config.toml
horizontal_flip = true
color_jitter = 0.1
downsampling_factor = 8
encoder_head_dim = 32
encoder_inner_norm = false
encoder_conv_stem = false
decoder_widths = [64, 64, 128, 256]
decoder_blocks_per_level = 3
learning_rate = 0.0049
nesterov = true
adamw_lr_other_params = 0.0017
max_steps = 10900
Rows from block 8 of the encoder of a small image VQ-VAE, named by matrix and row number. Rows with one number belong to one neuron. Each number is 128 + 32 x the weight over its row's rms, rounded and kept within 0 to 255. All counts start at 0. After the name is the row's rms in percent of the matrix's.
Before each neuron's rows are labels from the 100 images, of 14976, where the neuron reaches its highest value: "strongest on" is what is common among them; "lies over" is the class under the peak. Only what is clearly more common there than usual is listed. The data: simulated fluorescence microscopy of cells. In brackets: how many of the 100, against the usual share in percent.
# fc1: MLP up (encoder.blocks.8.mlp.fc1.weight, 512x128), inputs 0-127
# fc2: MLP down (encoder.blocks.8.mlp.fc2.weight, 128x512, transposed), outputs 0-127

strongest on: fibres (41 vs 12.6); vacuoles (31 vs 12.6)
lies over: cytoplasm (87 vs 32.3)
fc1.311 124 [126  99 135 149 139 136  55  95  90 174 143 125  68 131 152 128 154 124 105 142  42  97 122 123 191 174  79 169 129 144 137  82 137  91 116 167 149 131 154 123  95 133 113 132 130 134 207 149 153 118 142 131 129  75 159 171 140  62 107  55  94  83  76 115 130 184 186 145 128 136  91 173 154 132 174  55 134 117 143 104 126 124 114 105 131 135 135 122 140 156 131 119 142 135 130 105 110 125 164 144 114 132 181 139 121  70 132 171 103 168  78 184 105 137 103 138 122 191 128 127  91  96 163  82 140 116  92 198]
fc2.311 130 [139 165 130 126 134 118 193 139 110 128 169 212 133  98  84 140 143 171 166 159 181  82 111 143 131 146 106 114 128  97 136 140 161 110 128 154 123 110 121 125 165 136 130 142 190  83  77 125  91 106  71 122 106 104 125 128 131 106 169 112 213 137 127 149 152  69 124 154 133 102 154 130 117  88 118 109  67 112 131 132 119  84  97  57 142  53 169 129 122 143 142  53 134 131  97 218 171 200 110  76 159  94 112  96 133 148  97 150  79 139 134 130  69 145 118 121 115  93 174  84 141 145 128 109 138 140 134 147]

strongest on: yellow stain (94 vs 20.2); crowded (74 vs 24.9); cells: ten or more (74 vs 24.9); vacuoles (33 vs 12.6)
lies over: cytoplasm (97 vs 32.3)
fc1.75 027 [133 117  87 138 145 171 111 111 127 148 180 119 132 128 129 100 109 161 155 108  89  87  91 135 122  69 174 103  90 159 141  77  87 138 157 125 148 112 122 121  80 183 116 175  60 161 127 125 121  96  59 164  89 111 151 115 131 138 114 197 140 115  76 106 146 154 163 157 155 155 134 140  53 128 138  64  95  88 134 104  70 180 162 130 115 167 133 145 169 137 207 117 135 120 112 136 181 159 160 103 168 172 120 141  62 116 169 133  82 113 162  93 164 150  85 130 140 179 116 110 158 123 139  80 102 144 167 107]
fc2.75 020 [ 84 108 176  94  82  95 175 149  91 130 112 127 124 108  97 177 130 113 152 211 129 150 128  96 168 130 101 125 170 106 139 151 179 129  73 136 118 119 118 133 130 106 152 129 139 142 158 168 137 166 225 115  58 184 163 129 154 108 192 138  87 178 103 170 147 159 141 110 123 132 183 131 109 150 103 134  75 156 142 117 125 142 123 122 160  89  90 109 119  89  89  86 115 144  96  50 112  45 165 159 123  93  94 153 158 115 127 172 138 155 153 160 124 116 123  90 114 126 142  78 147 143  97  93  72 155 145 154]

strongest on: vacuoles (51 vs 12.6); membrane rim (30 vs 12.8)
lies over: cytoplasm (94 vs 32.3)
fc1.262 115 [181  63 151 131 208 115 123 166 133 120 154 137 152 147 153 100 115 102 106  75 108 101 144 127  99 114 118 106 139 166 117 134 113  66 121 145 139  66 104 158  97 139  90 124 153 116 105 130 122 147 211 105  61 153 170 147  85 154 161 164 107  78 154 121 112 156  84 156  99 162 114 148 121 146 106  84 181 142  99 112 138  93 157 185 173 107 142 135 130  99 111 192 129 129  84 112 129 117 111  86 194 155  93  69 108 150  67  85 137 145 122 128 164  73 127 140 165 198  97 105 101 117 153 172 168 115 151 151]
fc2.262 098 [116  92 173 140 221 122 116 123 135 132 114 148 158 127 105 126 111  61 124 113  85  89 107 147 125 101 103 169 141 115  90 160  75 185 105  70 157 154 100 134 125 102  90 110 151 168 173 111 112 135 176  86  83 125 131 124  95 111  85  99 179 132 144  67 133 154 131 176 117 154 143  85 161  79 191 131 108 133 146 144 173 120 128 119 156 171 104 153 161 133 124 137  74 133 108 183 216  71 117 170 218 125 118 162 117 112 152 144 141 147  90 134 151 165 125 115  65 157 126 157 128 149 123 172 107 140  98 125]

strongest on: fibres (44 vs 12.6); vacuoles (42 vs 12.6); magenta stain (41 vs 19.5)
lies over: cytoplasm (81 vs 32.3)
fc1.406 020 [120 108 151 109 104  86 151 171 153 154 143 181 166 155 119 118 137 160 143 148 135 118 165 163 111 198  83  51 112  83 138 147 142 130  95 106  58  89 145 183 111 133 186  88 107 110 132  94  96  63 127 145 100 136 138  87 126  28  99 110 133 154 133 130 100 110 131 134 172 165  91 147  71 188 120 106 115  97 128 111 105 163  87 147 103 144  97  97 140 114 153 125 119 144  88 163 139 108 117 156  99 127 146 157 122 184  98 118  67 141 110 125 126  68 163 128 115 147 164 175 153 169 100  80 168  88 178  91]
fc2.406 024 [ 91 110  98 164  93 140 178 110 130 133  70 139  96 151 135 151 139 154 151 174 121 134 177  71 106 123 166  62 123 184 102 139 102 130 106  45 117 140 163 144 109  79 177 127 106 153 148 106 125 104 129 175 141 148 124 147 136 150 153 102 111 131 106 152  85 156  92 148 143 113 111 151 198  93 102 150 190 190  67 103 120  91 143  39 142 134 161 142  90 117 133 183  45 123 140 145 182 117 187 102 127 123 158 145 166 121 122 146 180 103 109 162 150  92 145 122  99 104 156 159  77 130 134 152  92 103 142 135]

strongest on: vacuoles (42 vs 12.6)
lies over: cytoplasm (69 vs 32.3); nucleus (29 vs 3.1)
fc1.161 052 [121 100 136 120 103 139  99 152  94 120  97 164 150 127 108 150 127 145 197 151 188 145  97 219 118 133 151 156 182 117 158 147 102 112  94 129  38  54 138 134  57 187 149  82 155 138  87 123 123 111 161 102 139 113 130 105 149 106 174 101 117 135 175 161 142 145 132 176 139  95 147 143 126 101 128 161 132 115 168 180 102  73 106  89 120  97 153  65 173 131  97  90 170 102 123 121 152 105 170 115 128  82  97 190 144 126 115 145 124 113  56 119 138 147 111  89  70 155 152 140 141 134 132 136  58 150 128 159]
fc2.161 053 [141 145 116 106 104 116 117  92  96 145 170 178  90 100 173  63 150 106 160  95 148 117 154 144 113 164 105 125 131 165 134 137 165 136 213 171 119 113 109  83  83 113 138 140 125 136  70 111  89 171 106 129 128 200 135 151 136 119  78 161 186 149  77 110 130 123 123 164 136 102 120 162 129  76  77 154 168 109  99 132 120 182 130 114  93  74 104 163 115  91 150 133  65 141  88  39  86 155  84 141 172  86 138 108 125 135 113 121 126 124 110  90 155 103 113 168 125 124  90  78  83 133 123 154 125 181 185  80]

strongest on: ring around the nucleus (61 vs 12.3); magenta stain (60 vs 19.5); long thin cells (31 vs 13.1)
lies over: cytoplasm (81 vs 32.3)
fc1.330 066 [118 120 107 145 130 135 188 130 147 123 165 137 123 127 125 131  78 121 156 130 156 113  80 111 114 100  83 122 119  96 167 131 117 174 144 163  99 116 111 201 176 194  56 149 153 139 115  92  90  96 129 152 100  85 152 157 183  85  64 150 138 113 129 114  96 115  93 106  65  74 141 145  93 123 201 205 107  74 134 138  99 165 145 127 134  67 114 155  84 149 190 148 183 121 142  86  71 151 139 122  86 160 102 159 143 160 128 126  98 168 131  86 141  98 144 149 157 143  94 165 173 176 120 124 108 148 139 149]
fc2.330 081 [143 112 115 126 122 124 112  88 154 140 123 157 143 120 116 197 139 146 156 124 149 146 155 137 107 198 159  91 125 100  84 112  95 157 146  77  26 130 138 118  88 159  85 147  95 102  98 134 166 118  84 109 124 134 138  82 121 100 176 176 130 121 124  74 130 134 134 211 109 139 101 144 130 134 130 123  87 219 101 153  69 171 184 129 138 139 143 103 109 128 113 147  85 148 204 139 173 130 128 106 149 143 172 150 141 135 130 123 108 133  97  61  92 154 118 147 118 103  40 168 171 119 100 146 163 138 106  71]

strongest on: vacuoles (52 vs 12.6)
lies over: cytoplasm (90 vs 32.3)
fc1.356 103 [ 99 124 196  98 132  65  92 138 119  98 175  99 155 107 136 150 125 130 181 161  64  69  96 105 133 171 169 167 183 131 134 155 150 123 104 157 111 127 104  93 177  80 114  97 179 133 203 161 141 138 159 120 110 124  96 118 135 139 142 104 116 169 114 123 170  87 150 156 157 102 111   9 138 163  93 183 201 130 170 112  70  76 131 101 176 137 121 134 130 178 106 106 113 123 107 102 177 160 127  93 150  88 151 135 126 156 152  70 103 125 108 112  97 105 134 129 144 142 140 142 130 123  88 127 164 116 109 134]
fc2.356 090 [171 140 101  96  93 149 161 120 130 138 107  95 125 132 147  73 116 118 149 116  98 188 130  89 120 114  80 130 106 108  66 143 153 131  94 126 129 152 212  85 114 144 115  93 133  81 243 129 114 116 136 148 182  76 119 153 178 148 118 133 102 141 114 155 114 130 125 128 139 164 172 166 133 143 162  73 147 121  80 136 108 118 116 115 141  80 125 132 139 110 133 120 174 158 155 180  76 130 138 147 174 116 188 131 152 123  94  97  89 142 207 172 132 115 163 132 178  42 147  88  86 127 133 123  82 129  76 111]

strongest on: yellow stain (99 vs 20.2); crowded (97 vs 24.9); cells: ten or more (97 vs 24.9)
lies over: cytoplasm (75 vs 32.3)
fc1.285 191 [192 117 126 183  87 146  94 148 129 135 115 123 116 177  93 124  74 225 148 126 147  65 111 175 200 104 164  94  75 139 136 109 181 141 101 106 106 121 151 127  72 131 153 181 109 157 149 108 158 141  95 164  84  90 194 157 151 105 134  67  75 129 104  96 145 131 120 146 139 171 155 147  98  61 133 113 126  90 107 121  84 140 162 116 167 131 138 138 107  93 138 139 152 158 128  86 102  97 127 115 127 198 112 164  92 117 132 129 161 133  93 121 146 111  94 104 142 161 121 117 181  88 100  87  96 119 191 155]
fc2.285 130 [ 64 127 143 132  83 119 123 189  86 124  91 114 123 129 139 160 144  91  86 152 159 121 136 181 140 148 136 178 146 181 127 125 199 114 149  88 139 138 186 190 119 125 151 124 116 107 109 157 142 137 124 176  65 105 104  99 119 153 189 129 125 114 153 145 134 101 128 125 143 125 119 202  82 128 106  79 135 154 129 130 147  85 122 100 120  93 209 136 140 142 128 104 141 148  83  75 172 101 176 215 147  83 126  90 117 129 132 164 127 127 113 129 147 146 101 140 135  64 147 126 106 148 134  70 197 142 214  98]

strongest on: ring around the nucleus (66 vs 12.3); magenta stain (65 vs 19.5)
lies over: cytoplasm (92 vs 32.3)
fc1.74 125 [131  92 179 148 182 145 147 149  81 109  73 100 115 102 104 105 107 157 114 136 131 135 101 153 124 120 129 162 143 134 144  79 153  98  72 180 108 141 148 116 159 127 182 200 124 178 128 109 160  96 110 163  99  54  98 177 181 144 175 134 139 197 170 121 138  78 105 161 148  66 123  69 152 141 164 181 172 151 121 138  82  93 112 116 143  59 144 160 149 139 120 160 128 125  89 101 115  94 127 129 155 128 123 145  94  87 174 139 113 144 100  96 151  63 127 119  75 172 116 129 106 150 118 137 127 200 112  80]
fc2.74 133 [147 112 106 124 101 130  87 116 145 132 183 147 137 169 160 108 116  99 154 102  92 106  98  90 120 203  98 115 131 141 107 118 112 164 130 134  29 109  98 205 113 140 144 127 163 135  98 119  98 171 148 126 190 103 113  91 114 130 135 124 136 127 100  73  68 111 137 182 122  83 102 110 121 128 218 144 113  60 121 154 163 187 166 142 140 108 174 135 115 137 185 113 161 167 150 103  89 137 108 101  98 194 188 202 135 155 148 125 104 117 111 117  47 139 106 124 116 149 140 119 115 106 140 156 118  89 131 102]

strongest on: fibres (52 vs 12.6); membrane rim (31 vs 12.8)
lies over: cytoplasm (93 vs 32.3)
fc1.506 021 [ 52 151 155 131 174 123 115  92 189  95 100 141 137 107 166  98 119 120  72 127  89 113 168  80 157 153  85 115  98  92  86 136 113 127 100 133 160  93 184 177 108 126 155 123 134 112 147 171 142  91 193 145 136  74 113 212 155  98 155 151 161 153 129 141 108 163 145 126 154 101  61 110 159 116 121 119 125  87 115 108 134  94 145 166 163  96 146 110 134 116 198 110 102 141 132 161 104  97 189 128 136 150 113 144 168  54 108 123 122 148 107 141 215 119  95  84 109  78 114 115  95 128 101 143 144 101 174 185]
fc2.506 019 [146  48 154 138 168 121 167  84 186 110 140  95 121 141 102 154 171 148 118  99  85 104  94 135 115 149  97 145 138 135 139 135 113 123  88 111 152 160 101 184 129 164  83 138 100 113 173 181  92 121 121 169  84 122 104 142 124 111 151 133 132 154 136 111 138 145  86 156 132 173 138 164 137 108 201  98 122 157 157 123  89  79  81  88 165 222 165 166 112  83 140 110  87 113 183 119 172 153 133 130  97 156 113 121 149 151 123 140  22 139  62 142 113 149  63 112 135 112 117 112 146 167 149 101 130 180  93 152]

strongest on: yellow stain (76 vs 20.2); fibres (63 vs 12.6)
lies over: cytoplasm (77 vs 32.3)
fc1.352 040 [161 148 161  86 137 133  99 120 168 179  85 187 111 138 185 124 106 161 149 136 144 163 121 177 122  85 163 169 109 105  84 157 115 120 101  37 110 128  72 146 147 110  99 171 125  78 136 134 130 103 155 118 104 134 163 147 134 141 136 179  84 127 139 125 111  67 143 129 126 185  98 127 129  93  84  98 138 135 118 126 127 175 144 111 154 106  84 189  71 121 141 121 164 110  98 135 122  93 106 140 188 105  82 151  74 160 185 101 168 161 116 160 180 104 169 160 127 105 153 153 123  68 117 149  62 120  57 135]
fc2.352 045 [126 104 152  92 125 130 102 168  91 124 140 112 135 112 127 131 103 127 113 181  62 104 155  79 123 158 109 106 155 144 178 141  60 172 153 112 159 145 160 107 115 107 140 135 164 135 192 121 112 174 155 101 142 127 142  89 104 117  76 131 154 139 176 119 160 229 121 105 160 142 100 154 146  86 130 102 111  90 173 116 178 163 179  80 121 127 108 131 126 106  61 177 112 168  96 175  58  75 163 158 124  94   0 132 152 149 127 118 157 137 119 169 132 156 137 129  97 136 122 137 123 118 161 137 142 121 120 135]

strongest on: crowded (50 vs 24.9); cells: ten or more (50 vs 24.9); magenta stain (45 vs 19.5); vacuoles (38 vs 12.6)
lies over: cytoplasm (69 vs 32.3)
fc1.503 126 [ 93 115 180 122 151 140 145  75 167 171  95 173 139 100  80  66  99 113 173  81 118 147 104 145  83 109 194 118  96 114  99 107 188 140 163 139 180 115  56 132 109 160 132 192  89 108 143 151 141 125  86 129 109 139 154 167 183 104 162 139 104 105  74 132 131 172 156 157 118 148 173 135 136 134  29  97 116 105 162 113 107 140 116 115 107 155 109 134 173 143  88 127 161 156 120 152 187 117 109  69 143 125 114 111 128 106  97 123  86 129 105 126 207 121 116  84 156 170 142 107 161  92  99 155 175 109 145 103]
fc2.503 131 [123 145 171 147 112 132 178 149 124 135 207 140  59 134 103 137 126 147 117 137 101  99 122 150 125 124 150 131 112 106 126 159 105 168  94 109  90 143 151 173 150 152 125 119 112  75  92 131 141 132 104 131 153 145 119 197  67 135 200 142 137 156 151 140 129 100 112 161 101 164 194 106  79 137  78  88 117 143 127 128 101 196 106 190 114  76  85 136  49 161 135 126 113 106 126  83 164  92 139 141 112 144 247 154 122 100  91 155 111 101 140 109 111 152 122 130 131 127  70  81 115 125 142 141 185 177 123  82]

strongest on: fibres (37 vs 12.6)
lies over: cytoplasm (78 vs 32.3)
fc1.26 056 [105 149 120 152  67  97 161 111 116 114 106 144  95 134 174 182 169 136  98 143 128 119 215 161 126 139 116 109  97 121 112 156 124 178 105  95 109 119 144 134 153 144 131 136 113 168 158 127 108 159 151 129  69 152 155 123 103 141 114 166  79  98 148 153 176  93 106 151  81 140 133  55 103 119 145 142 166 177  92 133 124 124 174  91 164  96 108 113 115 101 151  82 183  74 132 189 195 122 109 140 157  74 107 119  94 146 134 137  51 144 128 130 147  46 157 172 134 194  92 143 157 145 149 110  75  65 115 116]
fc2.26 046 [107  80  82 100 223 146 157 145 148 104  80 130 122 184 159 117 103  80  87 168 126 129 121 127 159 199 187 132 121 120 115 175 129 168 153  97 160 130 115 133 120  91 122  83  75 137 149  86 153 157 131 132 167  56 150 139  93 128  61 148 129 141 145  82 160 144 145 199 104 151  74  95 164 114 134 152  96 129 111 123 160 138 142 131 123 184 172 136  97 145 106 166  66 156 165 173 149 112 132 191 160 195  84 136 101 110  93 114 127 141 153 155 149  78 104 130 154 147 101 152 110 124 124  75 143 122 129 107]

strongest on: yellow stain (65 vs 20.2); vacuoles (63 vs 12.6)
lies over: cytoplasm (95 vs 32.3)
fc1.45 086 [177 111 103  92 157 121  81 107 112 137 174 145  82  98 100 112 135 116 181 140  94 165 117 117 131 111 155 113 135 159 135  83 142 148 142 116 120 114 113 114  73 125 116 130 155 107 124  95 137 161 138 178 118 119  90 118 100 139 166 102 133 195  92 110 117 126 162 142 202 189 123 168  89 115 148 131 143 100 175 130  81 139 144 137 154 139  23 104  98 103 126  90  91 163 169 157 128 100 153 118 129 154 122 151  69  83 149 122 115 210  39 124 143 176 117 109 181 109 114 121 155 155  91 111  95 123 194 195]
fc2.45 064 [144  75 122 145 144  86 141  88 107 143 117 116 147  72 149  89 145 190 153 140 122  74 167 144 121 184  66  86 118 143 124 136 159  61  94 171 142 108 180 159 135 112 163 143 158  74 108 148 146 131 192 145 180 161 109 106 151 131 108 138 133 129 107 180 143 132 129  91 107  98 144 137 203 165 130  96 162 129 146 147  93  63 178 120  95  81 171 130 138 107 116 115 179 141  97 144 114 137 162 103 145  59 169 185 132  96 159 162  86 126 158 131 107 124  83  95 110  76 153 163  92  88 118  64 121 129 145 164]

strongest on: yellow stain (74 vs 20.2); crowded (56 vs 24.9); cells: ten or more (56 vs 24.9); fragmented nuclei (45 vs 12.4)
lies over: cytoplasm (93 vs 32.3)
fc1.187 029 [ 89 123 119 115 114  97 158 136  72  71 146  95 138 122 110 128 162 137 118  99 170 113 130 172  99 130 149 144 162  91  62 101 154 114  73 100 123  76 153 133 180 130 132 157  92 187 106 154 115 116  96 175 125 132 117 108  99 139 124 168 122  95 164 163  91 129 160 169 170 140 119 130  95 201 122 123 155  75 163 104 106 146  81 135 114 130 173  48  97 163 141 158 172 119 147 184  85 126 180 145 190 104 166 118 158 113 203  99 123 107 178  47 123 141 126 167 138 145 112  92 164 130  97  99 144 113 174 109]
fc2.187 032 [149 122 135 165 102 140 134 107 158 127 105 153 179 124 117 145 131  88 142 140 125 165 139 183 140  94  54  84 153  83 169 122  87  98 149 180 138 138 177  85  92 121 118 157 157 113 158 133 105 125  81 159 137 124 120  72 151 154 153  87 128 146 188 181 118 125 109  94 102 131  94 170 133 146 143 155  93 126  72 148  88 175  71  94 157  69 163 119 204 146  74 109 115 151 159 115 115 123 108  84 113 141 127 187 127 100 171 137 162 134 112 189  98 120 106 109  96 123 209 195  87 145 106 161  79 134 109 108]

strongest on: fibres (73 vs 12.6)
lies over: cytoplasm (64 vs 32.3)
fc1.130 134 [ 93 101 115  43 151 139 173  91 106 180 136 166 141 120  97 183 140 108 133 173 154 139 205 111  94  91 120 101 154 106 116 158 165 159 152  90 206 121 131 155  72 135 146 161 142  68 108 128 159 105 128 133 139  88 120 184 131 123 193 171 124 157 130 134 107 100  93 104 135 113 129 165 101 145 111 130 134 159 139 144 131  95 189  94 171 122 104  96  93 114  82  83 131 125 195 186 103  90  61 134 143 178 148 112 129 120 147 107  46 130 107 134 119 151 121 158 116  74  87 171 143 148  90 143 114 109 101 132]
fc2.130 124 [121 189 123 134 138 106 138 137 145 128 111 124  38 175 138 175 127 127 136 102 171 149 175 115 112 103 157 113 132  71 107 140 215 122 219 231 165 116  83 162 151 160 166 125 127 118 100 139 173 104 133 171 174 123 136 164  63 151  94 142 140 129  94 187 116 101 103  97 172  98 125 125 123 140  79  85 111  77 157 113 127  81 101  86 130 128  70 149 133 137 151 159 155  94  97 134 155  83 108 163 114 136 157 120 118 145  99 125  93 160 135 125 142  77 126 126 142 110 136  60  83 125 147 125 108 150 100 120]

strongest on: fibres (39 vs 12.6); membrane rim (35 vs 12.8)
lies over: cytoplasm (66 vs 32.3); nucleus (34 vs 3.1)
fc1.268 016 [107 105 164  84  82 169 191 157 144 111 113  67 132 144 179 119 150 168 145 139 160 157  81 176 118 154 155 130  88 132 144 140  99 157 133 133  80 130  66 144 137 129 176 139 103 151 105 137  60 120 176 119  63 152 243 123  93 107 121 109 141 120 151 108 137 122 115 168 126 122  89 150 101  83  85 116 115 111 114 170 130 136 100 164 111 125 137 103 112 156 150 129 108 126 103 137 111  64 128 154  91  99 148 188  88 207  93  94 160 109 121 105 162  99 112 124 115  85 180 152 101 119 143 203 107 136 176 153]
fc2.268 017 [116  79  66 140 145 133 156 140  70 143 109 197 104 137 100 136 132  71 103 199 149  80 109 141  89 132 121 119 131 156 118 132  76  98 217 126 149  78 101  84 146 165 179 175 158 133  94  80 124 111 166 133 100 103 128 139 139 109 117 115 136 143 113 121 150 148  83 174 154  86 128 126 162  71 144 126 174 128  69  84  91 143  91  86 113 123 140 152 125 102 130 140 118  88 142 127 167 188  70 154 130 101 119 142 152 208 137 104 157 192 133 122 132  99 113 138 135 187 139 156 164  89 103 191 125  97 131 108]

strongest on: ring around the nucleus (88 vs 12.3); few cells (69 vs 24.8); cells: one or two (69 vs 24.8); magenta stain (47 vs 19.5)
lies over: nucleus (88 vs 3.1)
fc1.160 094 [100 136  71 129 101 131 102 153 143 151 124 118  80 143  98 106 140 156 145  52  78 125 143  64 145  92 106 136 110 137 123 104 121 150 126 148 114 107 134 174 181 151 129  81 168 171 127 196 183  95 149 118 152 155 186 120 113 104 101 193 114 127 102  91 144 113 143 134 165 127 162 199 184  96 135 135  40  67 147 197 150 114 158 133  61 104 110 205 138  97 137 138  95 110 153 147 138 161 123 106 150 137 120 110  88 161 117 120  57 141 119 186 149 109 151 126 142 138 118 142 134 112  91 134 101 185 104 120]
fc2.160 086 [ 85 108 142 123  86 129 109  88  99 134 198 149 128 115 141 104 139 102  79 208 147 136  73 131 145 157 130 123 129  95 125 181 188 101 163 164 164 130  88  86 111 136 150 148  96 133 129 103 117 150 140 159 160 114  97 112 159 139 143 132 136 109 111 133 171 152 108  45  95 121 104 124 102 136 167 122 184 215 165 104 106 182  92 116 163 106 125 139 115 139 136  67 137 136  85 108  42  88 167 177  97 178 117 107  98  86 160  69 136 117 102  85 137 154 144 165 108 122 146 128 107 138 117  55 150  92  92 151]

strongest on: vacuoles (50 vs 12.6); magenta stain (44 vs 19.5); cyan stain (43 vs 20.2)
lies over: cytoplasm (96 vs 32.3)
fc1.483 065 [126 112  97 145 142 102 138 108  98 100 116  66  91 146 171 138  96 110 178  91 154 173  73 114  97 112 151 155 136 109  80 156  60  92 130 148 158 127 164 118 167 161 124 122 142 119  92 161  94 137  78 129  66 155  87 102 160  77 134 157 149 106 172 146 166 135 121 120 215 129 119 155 139 106  66  59 116 116 129  79 112 146 139 112 102 141 137 116 186 134 155 161 110 113  65 140 127 180 104 102 184  85 172 113 107  93 172 176 115 129 145 121 139 171  93 151 140 133 137 122 114 114 214 180 138 141 159 173]
fc2.483 048 [142 155 193 150 122 134 145 124 125 132 143 126 136 139  86 153 125 128 118  93  99  69 135 104 144  72  56 111 128 155 117 161 189  83 164 176 119 122 161 120 171  91 139 145 109 117 194 104 155 127 140 112 145 119 126  96 121 100 145 133 105 123 115  88  68 156 137 172 124 140 119 117 120 107 106 102 148 138 197 110 105 128 216 150 138  59  27 160 102 126 109  51 141 151  90 107 112  81  97 130 196  80 164  78 130 152 101 128 131 108 112 175 105 109 187 135 139 153 152 113 195 126 131 119  91 146 114 115]

strongest on: crowded (53 vs 24.9); cells: ten or more (53 vs 24.9)
lies over: cytoplasm (93 vs 32.3)
fc1.490 124 [141 119 102 162 125 156 166 154 121 138 182 141 158 122  62 127 122 109 147  85 176 230 129 167 144  76 129 149 120  75 117 157 143  99 150 145  96 125 136 168 156 100 111 112 164  94 168 112  96 109 138 144  63 118 159 119 163 112 162 159 127 162 102 168 171  94  81 127 154  51  81 147  89 116 117 182 132 124  94 174 112 161 132 161 140  79 157  90 105 146 104 120 117 136 113 157  63 178 166 127  77 115 124 107 137 147 168  86 163 143 162 144  99  84 133 127 153 143 112 154 161 134  89 107  95 107 134  35]
fc2.490 143 [148 132 105 137 139 135 132  96 121 126 141 190 182 150 107 178 140 145 138 112 140 108 143 140 122 149 100 102 119 173 128 155 122 131 152 101  76 117 142 102  80 146 113 120 127 208 118 134  53 128 176  99 109 161 119 161  58 106 150  77 177 126 176 119 107 152 131 171 122 103 152 176 121  62 135 148 108 109 153 138  75 149  29  66 146 187  93 154 156 125  76  66 106  90 163 140 141 114  91 139  37 126 107 151 112 159  85 137 134 145 110 120 101 158  91 143 103 128 150 160 159 139 140  80 143 155 173 126]

strongest on: fibres (59 vs 12.6)
lies over: cytoplasm (90 vs 32.3)
fc1.289 030 [131 144 168  76  70 173 183 184 112 144 125 155 150 169 134 181 109 130 120 140 161 123  98 222  96 127 113 103 103  86 108 161 158 163 123 120 124  88  93 118 139 143 141 132 116 170 125  86  56 136  90 113  76 184 193 124  80 101 108 138 186 105 152 130 125 126  92 133 134 122  57 130 114 129 119 109 103  87 150 186 160 178 170 137  80 137 105 134  57 127 149 174 122  99 111 123 108 126 118 192 127 173 103 150 128 175  82  99 155 107 147 121 111  81 162 154 159  83 151 132 136 134 104  99 153  98 164 111]
fc2.289 032 [ 66  95  90 139 132 143 153 135 101 161 137 135  71 147 100 143  91 102 150 146 142 160 132 141 106 154 116 170 162 147 182 138  87  87 190  93 102 105 111 109 168 160 171 113  60 112 175 141 137 102  92 109 105 120 142  95 115  76  97 107  94 129 152 108 160 170 133 206 150  80 107 141 156  47 139  91 177 158 127 106 107  99 138  81 133  84  78 142  83 155 148  79  99 164 132 153 210 134 107 175  83 112 151 133 118 143 158 106 145 191  99 120 135 126 129 153 144 161 147 152 156  75  99 173 141  89 143 107]

strongest on: yellow stain (62 vs 20.2); fragmented nuclei (40 vs 12.4)
lies over: cytoplasm (94 vs 32.3)
fc1.178 106 [107  94 121  96 132 158 141 134  75 151 112 181 125  88 152 173 149 175  68 118 152 118  87 158 177 128 127 120 148 127  77  90 130  98 106 111  59 114 134 160 125 125 121 142 185 117 125 134 138 132 116 120  63 160 178 127 132 155 174 105 123 144  89  94 113  90 185 193 205 158 132 138 131  89  89 198 133 139 137 177 152 107 136 105 109 151 212 124 138 144  89  39 123 143 117 171  78 105 142 129 136 150 138 133 165 125 108 120 112 163  85 168 138 132  68  81 159 126 141 194 107  97  99 142 104 118 135 101]
fc2.178 103 [103 108  70 121 128 112  95 109  89 144 137 129 104  70 143 106 142 165 132 132 132  98 114 167 128  73  35 194 120 144 189 112 118 133 119 157 191 147 170 104 217 123 148 129 158 163  99 139  59 140 124  93 197 152 134 167 135 114  74 135 172 131 156 111 126 168 127 103 108  94  95 176 111 109 105 130 124  86 164 126 168  99  81  97 109 119 137 120 218 136 135  81  90 136 115 102 103 153 107 140 153  87 105 126 158 145 140 101 149  85 142 112 159 175 174 135 140 123 186 135 181 126 151 100  98 139  97 100]

strongest on: crowded (50 vs 24.9); cells: ten or more (50 vs 24.9); magenta stain (41 vs 19.5); fibres (35 vs 12.6)
lies over: cytoplasm (82 vs 32.3)
fc1.278 116 [165 137 147 140 122 133 103 185  91 103 115 124 138 109 133 146  89 125 149 134 180 183 128 119 112  90  86 104 123 125  57  61 158  88 180  76 173 103 127 136 115 130 170 155  93  84 171 155 119 118 119 146 135  91 148 166 153 101 135 128 119 157  86 168 117 168 150 116 142 149  96  95 108 141 167  86 158 155 141 145 143 105 157  96 124 100 175 160 134 130 141  43 131 142 106  92 106  90  61 198  97 127  67 118 157 116 175 135 112 172  96 125 175 170 132 107 140 139 207  98  63 123 139 168 109 159 103 178]
fc2.278 171 [138 163  99 125 143 143  83  69 137 136 159 155  95  86 105 147 141 178 123 164 137  66  98 114 130 150 117 132 138 158 208 113 151 172  57  57 161 130 180 107 180  88 114 128 187 123 102 127  65 102 135 136 154 118 123 203 116 113  88 131 164 122 159 112 109 101 120  86 152 105  92 159 179 126  67  96  99  78 100 124 103  95 112  87 105 147 173 112 116 128  93  95  91 126 111 162 156 105 124  49 161 142 116  60 111 138  99 121 140 147 153 109  80 100 141 134 122 122 204 154 154 134 127 146 103 156 134 108]